Weights of a small contrastive image-text model: 64-pixel images, encoder patch size [4, 4].
Rows from block 10 of the image encoder of a small contrastive image-text model, named by matrix and row number. Rows with one number belong to one neuron. Each number is 200 + 30 x the weight over its row's rms, rounded and kept within 0 to 999. All counts start at 0.
After each neuron's rows are labels from the 100 images, of 14976, where the neuron reaches its highest value: "place" is the part of the image that holds the peak. Only what is clearly more common there than usual is listed. The data: made-up ball-and-stick molecule models. In brackets: how many of the 100.
# fc1: MLP up (encoder.blocks.10.mlp.fc1.weight, 320x160), inputs 54-107
# fc2: MLP down (encoder.blocks.10.mlp.fc2.weight, 160x320, transposed), outputs 54-107

fc1.35,223,148,177,178,264,214,206,215,241,224,181,197,181,161,214,168,219,243,252,193,185,229,209,198,174,271,211,189,228,208,154,204,234,191,249,206,246,205,198,206,163,236,268,177,173,177,205,209,255,201,209,180,179,205
fc2.35,181,197,182,178,182,233,151,204,150,141,195,258,162,215,196,135,203,220,173,184,186,170,231,201,199,203,214,222,216,196,202,191,179,145,218,227,172,199,160,174,233,153,199,201,276,168,208,211,201,201,176,222,252,202
place: top right (36)

fc1.141,210,204,157,189,231,190,190,200,170,267,191,190,180,176,192,247,259,245,197,208,205,135,202,173,251,208,229,153,233,188,212,250,213,229,181,149,134,249,210,168,204,245,191,219,190,232,181,208,138,180,186,246,215,175
fc2.141,203,145,178,178,222,211,187,249,178,206,187,201,221,206,237,202,214,173,163,205,238,206,206,204,217,156,223,146,175,248,224,213,184,216,193,149,187,222,194,165,141,183,187,218,151,248,221,233,176,227,202,170,246,199
place: bottom left (25)

fc1.230,200,203,181,240,197,156,213,158,170,183,234,182,161,186,227,224,223,193,190,229,239,216,190,148,165,200,176,207,175,180,182,165,190,255,231,209,171,203,196,257,227,220,276,183,207,123,189,192,159,236,188,235,203,176
fc2.230,198,203,244,218,231,237,161,256,196,243,156,234,195,178,204,201,207,239,167,153,153,213,205,240,238,211,195,217,221,238,135,222,148,184,171,200,151,201,239,188,193,194,199,268,208,190,220,182,213,173,209,186,200,230
place: top centre (48); top right (30)

fc1.21,208,216,190,227,185,190,131,248,174,209,238,170,163,244,273,177,188,151,222,185,208,199,175,231,216,200,170,212,169,252,216,174,205,194,173,177,219,204,211,146,212,188,221,211,226,236,173,194,283,194,237,204,211,117
fc2.21,157,186,218,204,220,205,224,154,177,213,164,232,222,200,178,244,217,251,197,243,138,162,240,192,198,216,240,175,186,200,202,224,233,195,197,214,193,178,127,263,206,219,216,212,193,205,219,206,185,173,178,263,205,257
place: top centre (40)

fc1.280,224,211,184,180,269,170,214,223,163,184,193,226,212,230,253,183,200,189,235,240,200,150,188,210,224,210,234,225,224,157,190,263,212,204,143,203,238,193,178,174,204,249,199,225,254,197,191,186,207,207,183,225,200,233
fc2.280,191,198,204,230,173,230,226,209,171,197,184,214,235,231,210,191,180,201,195,189,173,218,221,187,165,180,193,181,185,217,177,231,206,193,237,158,163,183,223,208,238,206,186,159,196,264,176,256,222,181,182,195,225,192
place: bottom left (44)

fc1.201,229,233,213,200,225,171,137,180,189,211,170,200,231,170,254,196,170,217,148,215,224,214,179,239,229,222,216,174,186,265,225,160,180,184,185,160,173,208,216,194,199,152,108,245,193,207,187,238,223,169,154,178,214,182
fc2.201,144,205,256,237,224,215,217,212,188,189,254,169,229,200,143,213,206,169,190,197,194,181,219,213,218,180,137,205,183,193,180,193,206,222,182,180,216,223,160,206,225,265,267,216,235,178,180,108,258,221,244,208,213,190
place: centre (39); top centre (31)

fc1.286,194,179,213,221,255,180,202,232,156,237,236,155,168,221,199,229,207,186,208,189,158,219,191,246,260,211,224,216,155,183,193,184,155,211,197,179,242,176,203,156,212,183,191,176,221,186,215,150,153,162,195,242,193,227
fc2.286,218,220,177,191,167,242,199,224,185,152,180,222,158,156,230,185,217,259,158,255,266,163,194,215,202,218,142,194,239,233,223,227,175,219,193,239,177,263,237,232,201,225,230,219,199,211,217,230,259,168,185,179,204,161
place: top centre (33)

fc1.299,187,202,158,191,183,188,226,212,198,190,253,181,149,191,163,206,216,235,229,205,198,162,218,196,214,238,203,208,189,210,211,212,208,215,179,233,186,185,194,223,206,202,214,169,244,149,184,215,249,234,228,186,255,191
fc2.299,233,212,221,207,200,248,159,226,160,254,124,198,189,228,190,215,208,250,165,232,191,213,175,199,205,194,171,210,228,230,177,218,242,172,221,177,211,195,199,211,228,169,198,219,223,205,206,209,134,176,209,197,193,205
place: top left (50); bottom left (25)

fc1.94,226,175,224,194,192,212,185,240,235,184,197,172,226,226,183,227,234,244,164,157,180,212,144,181,188,214,260,211,184,215,190,242,209,202,191,223,154,136,185,192,219,212,192,183,244,243,223,240,239,258,187,146,195,188
fc2.94,270,220,166,208,209,180,199,163,205,171,199,166,241,221,192,200,183,190,221,209,212,224,239,224,182,159,221,218,191,226,224,163,178,195,173,185,202,254,218,207,190,214,165,175,207,165,226,177,240,203,189,211,254,234
place: middle left (33)

fc1.183,233,197,190,173,193,173,204,231,207,204,156,189,199,176,151,232,194,220,117,196,232,181,213,174,155,183,184,225,190,216,197,165,179,168,196,198,237,169,237,190,205,248,206,178,208,229,230,167,196,215,169,218,167,175
fc2.183,191,206,176,237,231,136,219,231,216,185,214,200,213,202,194,232,221,287,234,176,208,172,219,169,208,183,218,237,205,167,212,216,249,145,163,192,215,201,169,207,263,134,206,215,221,197,188,169,154,203,224,194,187,156
place: middle right (32)

fc1.272,191,194,178,247,208,150,228,178,185,260,242,254,172,192,186,208,156,236,221,219,193,203,178,193,212,186,218,174,186,265,191,178,162,216,241,143,164,248,234,221,214,174,225,171,191,191,212,215,208,150,200,195,219,195
fc2.272,230,202,189,149,267,245,165,232,165,182,170,171,209,165,254,203,224,213,202,158,245,172,236,222,197,204,181,252,181,142,205,179,206,209,199,246,192,162,117,176,149,226,162,269,233,188,215,166,232,215,216,179,184,215
place: bottom right (36)

fc1.19,180,187,186,217,205,211,184,193,223,249,182,203,169,150,172,169,247,167,226,146,214,190,255,156,219,159,167,206,228,211,147,200,218,203,221,208,211,211,182,199,250,229,174,226,166,163,174,207,228,228,209,250,168,163
fc2.19,183,155,188,148,210,199,172,232,151,156,212,161,256,197,220,233,214,195,174,250,219,206,166,188,131,246,228,225,225,240,234,252,195,194,200,169,192,165,224,170,150,183,238,218,216,212,230,205,190,186,169,185,233,220
place: middle left (29)

fc1.89,248,237,169,175,197,166,182,161,188,211,195,182,202,156,195,168,212,230,224,224,231,216,227,154,227,216,148,172,243,237,186,184,209,196,275,115,203,209,203,210,231,191,213,216,146,260,191,211,149,248,201,155,230,153
fc2.89,184,152,201,245,200,210,203,205,151,216,192,203,191,230,233,211,199,132,187,151,196,247,212,199,188,179,214,183,176,149,163,249,133,201,164,174,177,227,187,169,119,184,168,240,218,252,219,192,192,163,175,210,209,188
place: bottom left (41)

fc1.3,241,219,228,209,229,202,240,201,168,211,171,207,169,235,255,212,182,145,186,186,229,199,175,149,230,216,184,173,207,142,201,229,206,195,137,198,227,173,258,227,215,195,146,207,185,226,139,223,199,248,231,156,139,190
fc2.3,184,179,151,187,242,181,190,220,213,187,233,215,242,201,159,143,211,280,167,201,174,212,172,203,201,205,192,251,188,217,203,172,205,203,245,173,186,212,215,175,209,195,212,209,237,196,279,170,193,138,163,261,185,194
place: bottom centre (30)

fc1.25,215,211,195,175,186,252,198,225,244,208,187,173,223,200,249,222,145,213,207,260,206,209,194,211,181,196,220,277,190,267,157,200,245,214,186,163,190,189,199,210,199,232,214,243,181,193,221,229,240,149,166,200,205,177
fc2.25,224,177,212,174,175,220,153,203,175,188,198,218,176,250,171,167,223,200,188,129,157,164,221,177,205,231,187,182,167,212,208,199,182,167,211,203,194,150,223,202,189,158,204,171,219,232,193,181,216,255,230,210,245,181
place: middle right (33)

fc1.234,214,197,170,152,209,221,201,215,194,207,232,244,135,180,215,225,170,218,195,214,170,183,206,184,159,180,125,148,196,205,200,170,259,237,188,232,195,206,167,209,203,213,201,207,208,179,128,180,235,191,198,230,252,230
fc2.234,225,223,211,245,202,236,187,203,224,219,192,151,250,187,191,174,174,234,220,262,226,212,210,135,250,199,233,258,206,224,230,207,201,139,179,154,208,172,245,188,178,183,214,154,235,160,257,183,209,165,203,204,180,181
place: top left (47); bottom left (36)

fc1.150,169,210,247,226,160,223,173,174,149,207,163,200,222,209,179,112,173,168,169,170,182,188,189,174,159,234,210,190,244,216,189,150,194,161,173,160,134,205,193,208,249,171,217,213,187,195,208,172,241,218,168,178,207,205
fc2.150,226,208,170,189,197,229,217,207,188,200,229,268,191,157,180,246,231,176,170,203,217,265,211,226,144,179,161,191,150,188,234,185,233,217,195,241,158,233,234,173,147,157,210,225,220,210,185,184,125,199,217,195,169,205
place: middle left (28)

fc1.270,193,244,213,194,207,226,161,142,199,168,201,113,266,183,204,147,180,175,222,208,182,189,186,197,110,220,206,207,189,142,204,204,230,217,184,194,192,146,154,213,205,214,214,208,207,209,174,183,215,250,217,231,185,200
fc2.270,221,195,225,167,189,223,223,220,212,189,217,239,189,211,209,199,153,282,188,186,184,209,220,211,242,173,188,183,233,196,192,165,217,207,225,221,202,276,214,179,193,185,199,113,203,221,186,199,191,179,225,163,187,208
place: middle left (41)

fc1.64,213,194,185,190,238,206,161,200,191,207,212,196,218,232,205,185,171,236,245,151,159,177,193,213,189,178,178,221,165,157,189,143,229,209,215,204,199,239,257,133,191,215,184,218,149,234,206,199,247,227,218,168,238,207
fc2.64,210,232,196,199,177,209,201,198,257,194,231,161,190,136,216,204,251,170,175,261,218,184,236,194,173,197,192,190,198,231,208,189,178,198,182,182,211,183,166,237,235,143,210,235,219,218,217,205,183,209,152,236,197,178
place: top centre (28)

fc1.174,280,189,193,219,200,232,163,187,142,233,136,225,184,201,245,203,206,186,192,193,220,201,160,205,170,188,204,182,178,255,214,256,234,177,244,225,208,206,208,214,241,250,215,161,186,181,179,229,233,179,167,217,191,138
fc2.174,183,207,160,234,229,209,185,210,271,156,225,192,184,233,208,227,238,100,244,217,141,185,239,200,200,157,148,222,143,208,177,216,179,236,182,263,185,179,210,185,162,239,207,222,171,240,223,207,199,168,201,203,225,216
place: middle right (36)

fc1.275,209,232,228,179,190,188,164,190,214,169,214,140,128,216,198,209,200,192,169,191,217,200,195,247,222,172,175,235,194,248,242,183,163,216,190,182,195,219,201,276,183,187,219,220,219,215,142,206,215,195,202,159,122,234
fc2.275,187,197,169,202,188,223,191,212,204,166,183,271,231,185,239,156,202,238,210,193,204,190,172,144,165,230,220,162,212,167,170,227,204,167,219,199,235,194,213,206,262,181,228,171,210,204,199,204,189,216,217,195,260,144
place: top centre (47)

fc1.188,220,218,193,278,146,191,140,225,221,177,188,226,230,146,177,183,243,179,194,210,111,204,244,176,226,182,248,214,179,202,217,167,204,180,271,219,162,182,241,203,179,183,246,191,209,179,252,192,183,223,206,224,230,155
fc2.188,210,227,172,201,232,211,258,175,205,274,201,145,189,246,230,203,201,217,184,168,227,221,159,231,162,215,168,220,217,201,193,215,207,198,141,171,217,196,203,204,226,217,194,264,183,271,139,217,173,160,232,171,155,238
place: middle right (70)

fc1.190,163,199,131,184,209,198,175,223,246,201,191,172,215,214,248,231,193,194,190,243,190,175,192,213,192,188,199,165,258,218,221,240,183,214,252,199,205,255,145,220,161,215,171,241,112,195,205,197,178,186,211,197,242,222
fc2.190,188,218,172,243,210,267,226,192,207,253,174,220,162,190,192,192,225,183,183,169,171,219,202,115,233,201,216,192,186,169,218,194,206,210,190,192,181,195,224,177,206,191,183,201,190,231,193,221,216,250,178,211,170,193
place: top left (59); top right (32)

fc1.87,147,149,146,184,229,194,165,187,201,198,178,223,188,209,205,193,195,251,214,228,113,153,221,176,188,156,233,191,199,189,177,195,185,224,175,231,217,238,206,246,188,199,160,263,224,198,169,215,272,198,174,180,235,184
fc2.87,246,231,225,272,181,200,221,188,140,187,219,142,193,206,213,195,230,175,160,210,217,194,132,193,170,202,185,205,181,240,194,143,223,185,196,187,219,228,216,183,188,209,193,155,180,201,243,188,177,242,203,207,160,232
place: top left (46); bottom left (36)

fc1.311,204,216,254,196,232,169,198,214,223,166,129,171,159,182,267,226,173,168,204,173,200,213,183,188,226,187,212,146,219,230,212,224,273,227,179,251,237,195,201,212,165,157,240,240,195,173,191,199,183,172,242,264,163,204
fc2.311,196,183,142,192,175,272,177,213,156,230,213,246,145,189,206,161,215,201,163,205,197,203,195,245,216,241,130,204,179,166,201,230,151,184,231,186,192,206,134,199,195,186,202,208,182,215,192,165,202,212,214,145,244,153
place: top centre (34)

fc1.285,227,229,200,200,194,161,132,199,211,200,226,203,202,193,193,239,180,227,199,221,217,234,225,208,196,164,240,195,235,182,153,199,203,196,181,197,175,188,168,191,170,238,183,204,196,223,227,239,212,219,229,170,217,178
fc2.285,207,153,243,173,205,245,230,178,225,213,157,218,195,209,166,160,214,222,214,215,223,163,203,235,197,236,196,221,232,192,235,203,186,220,210,226,192,179,227,169,223,192,171,185,212,262,198,194,213,147,162,215,204,190
place: top centre (35)

fc1.56,205,189,233,198,176,188,239,183,217,150,150,174,181,184,170,194,192,221,167,198,223,168,197,144,184,255,145,212,184,155,237,153,243,159,149,215,225,206,229,189,233,152,247,212,140,208,209,217,185,250,190,229,118,227
fc2.56,162,207,178,189,226,139,212,175,155,214,212,161,192,256,225,200,195,254,248,160,218,208,204,134,224,172,214,197,261,193,177,221,144,127,217,186,244,231,240,226,255,241,172,217,191,168,222,245,235,215,171,205,220,149
place: centre (44)

fc1.96,170,154,262,160,186,225,215,262,146,227,197,200,199,176,223,171,227,139,190,169,217,202,184,175,170,185,199,173,199,219,235,214,187,153,205,194,169,230,171,254,185,197,253,178,215,181,181,229,237,222,148,193,179,226
fc2.96,193,183,156,223,189,189,214,159,195,170,178,233,185,244,189,215,187,241,233,182,186,203,213,208,174,282,184,174,164,220,196,197,203,201,176,257,225,201,206,187,210,175,198,228,201,203,200,220,136,144,252,242,211,211
place: bottom centre (29)

fc1.282,159,198,138,223,153,193,179,243,233,174,192,220,198,200,196,226,213,168,156,218,241,224,200,224,157,202,243,176,181,224,229,178,261,195,221,224,195,211,139,211,230,141,236,212,236,263,216,233,216,161,166,187,203,178
fc2.282,219,200,265,237,198,239,213,214,131,206,178,217,218,228,192,205,183,210,260,138,192,225,227,220,170,237,176,263,241,233,138,252,180,160,193,167,206,184,241,233,168,200,175,192,190,196,204,210,177,201,243,214,137,188
place: middle left (28)

fc1.102,226,231,247,164,274,201,170,132,230,180,217,199,210,157,216,211,205,221,159,196,190,199,191,210,210,186,234,195,189,181,220,179,188,190,180,188,173,195,226,177,196,175,280,225,265,184,182,224,213,270,210,181,135,207
fc2.102,199,179,239,221,170,169,192,262,211,215,237,224,218,269,219,171,147,145,209,176,223,227,184,156,195,195,172,208,215,186,218,217,263,276,215,181,209,210,186,180,191,194,171,175,188,197,193,190,239,163,209,192,233,224
place: middle right (30)

fc1.240,169,178,154,167,227,181,239,209,197,187,239,179,188,245,214,181,219,226,168,199,163,174,180,240,168,189,250,175,183,228,168,172,182,203,189,193,177,227,186,241,214,234,138,223,197,164,179,174,235,186,177,196,203,195
fc2.240,205,263,209,250,217,191,222,256,190,206,199,203,207,176,225,234,200,173,216,178,217,225,207,197,203,190,151,237,202,161,210,163,209,207,201,185,210,212,226,197,209,188,241,205,232,210,196,252,172,216,218,205,248,210
place: bottom left (65)

fc1.10,194,171,145,220,160,199,149,186,251,206,278,209,235,177,197,155,184,199,142,160,220,211,165,175,181,212,208,181,211,184,149,171,206,265,221,236,231,216,163,216,182,194,196,210,188,202,222,212,189,283,247,246,177,201
fc2.10,241,211,231,164,235,159,231,178,193,237,180,213,219,230,170,233,195,212,241,189,170,177,208,215,207,185,223,212,159,206,234,203,231,208,166,201,167,178,206,207,231,171,262,170,171,164,132,223,177,157,131,198,220,210
place: middle right (28)

fc1.4,191,186,218,167,199,242,185,158,176,233,242,142,207,201,207,217,218,231,230,168,168,245,218,171,209,192,181,193,165,266,210,204,161,218,174,228,199,222,146,195,171,207,216,170,153,201,220,213,202,158,168,260,197,223
fc2.4,176,212,205,196,237,206,202,200,257,230,176,175,236,212,218,195,194,204,187,227,217,175,173,256,171,147,179,245,214,231,162,188,278,216,186,207,186,189,193,231,200,166,216,221,193,197,254,161,193,210,191,189,189,166
place: top right (26)

fc1.40,188,197,178,222,208,218,172,199,182,244,187,156,215,165,218,237,207,173,232,191,248,245,198,275,182,151,220,191,178,136,213,171,229,224,154,194,187,189,166,210,260,188,181,212,197,170,222,214,243,247,189,199,220,171
fc2.40,226,227,247,221,189,244,187,205,183,169,171,246,160,247,202,219,221,214,138,227,146,224,209,204,223,180,162,189,166,249,212,186,188,177,260,195,199,181,190,216,152,212,222,178,173,206,220,205,195,197,228,206,157,196
place: middle right (32)

fc1.259,231,213,188,223,223,221,155,177,147,195,203,162,162,154,249,90,179,197,219,189,202,234,211,183,185,246,149,179,207,221,183,187,214,249,168,250,170,217,206,196,226,128,242,249,209,233,176,194,211,208,202,227,232,216
fc2.259,164,214,197,193,198,176,200,198,235,221,193,181,234,174,160,228,219,203,228,197,185,208,123,203,222,190,237,193,229,187,172,195,205,219,186,168,214,86,205,215,214,246,235,181,195,219,205,200,181,159,164,163,237,151
place: top right (30)

fc1.142,190,224,245,157,190,198,214,189,232,232,223,190,188,176,202,198,184,174,184,225,151,163,171,237,209,204,182,178,247,180,232,205,193,180,168,181,250,213,229,250,207,120,134,225,197,249,245,192,203,240,195,182,174,238
fc2.142,195,229,160,224,209,227,195,205,144,191,206,168,238,221,187,200,240,245,220,165,240,202,268,175,186,194,206,227,186,132,229,178,213,234,236,228,246,158,169,134,157,243,221,168,166,191,134,198,224,139,184,205,267,218
place: top left (33)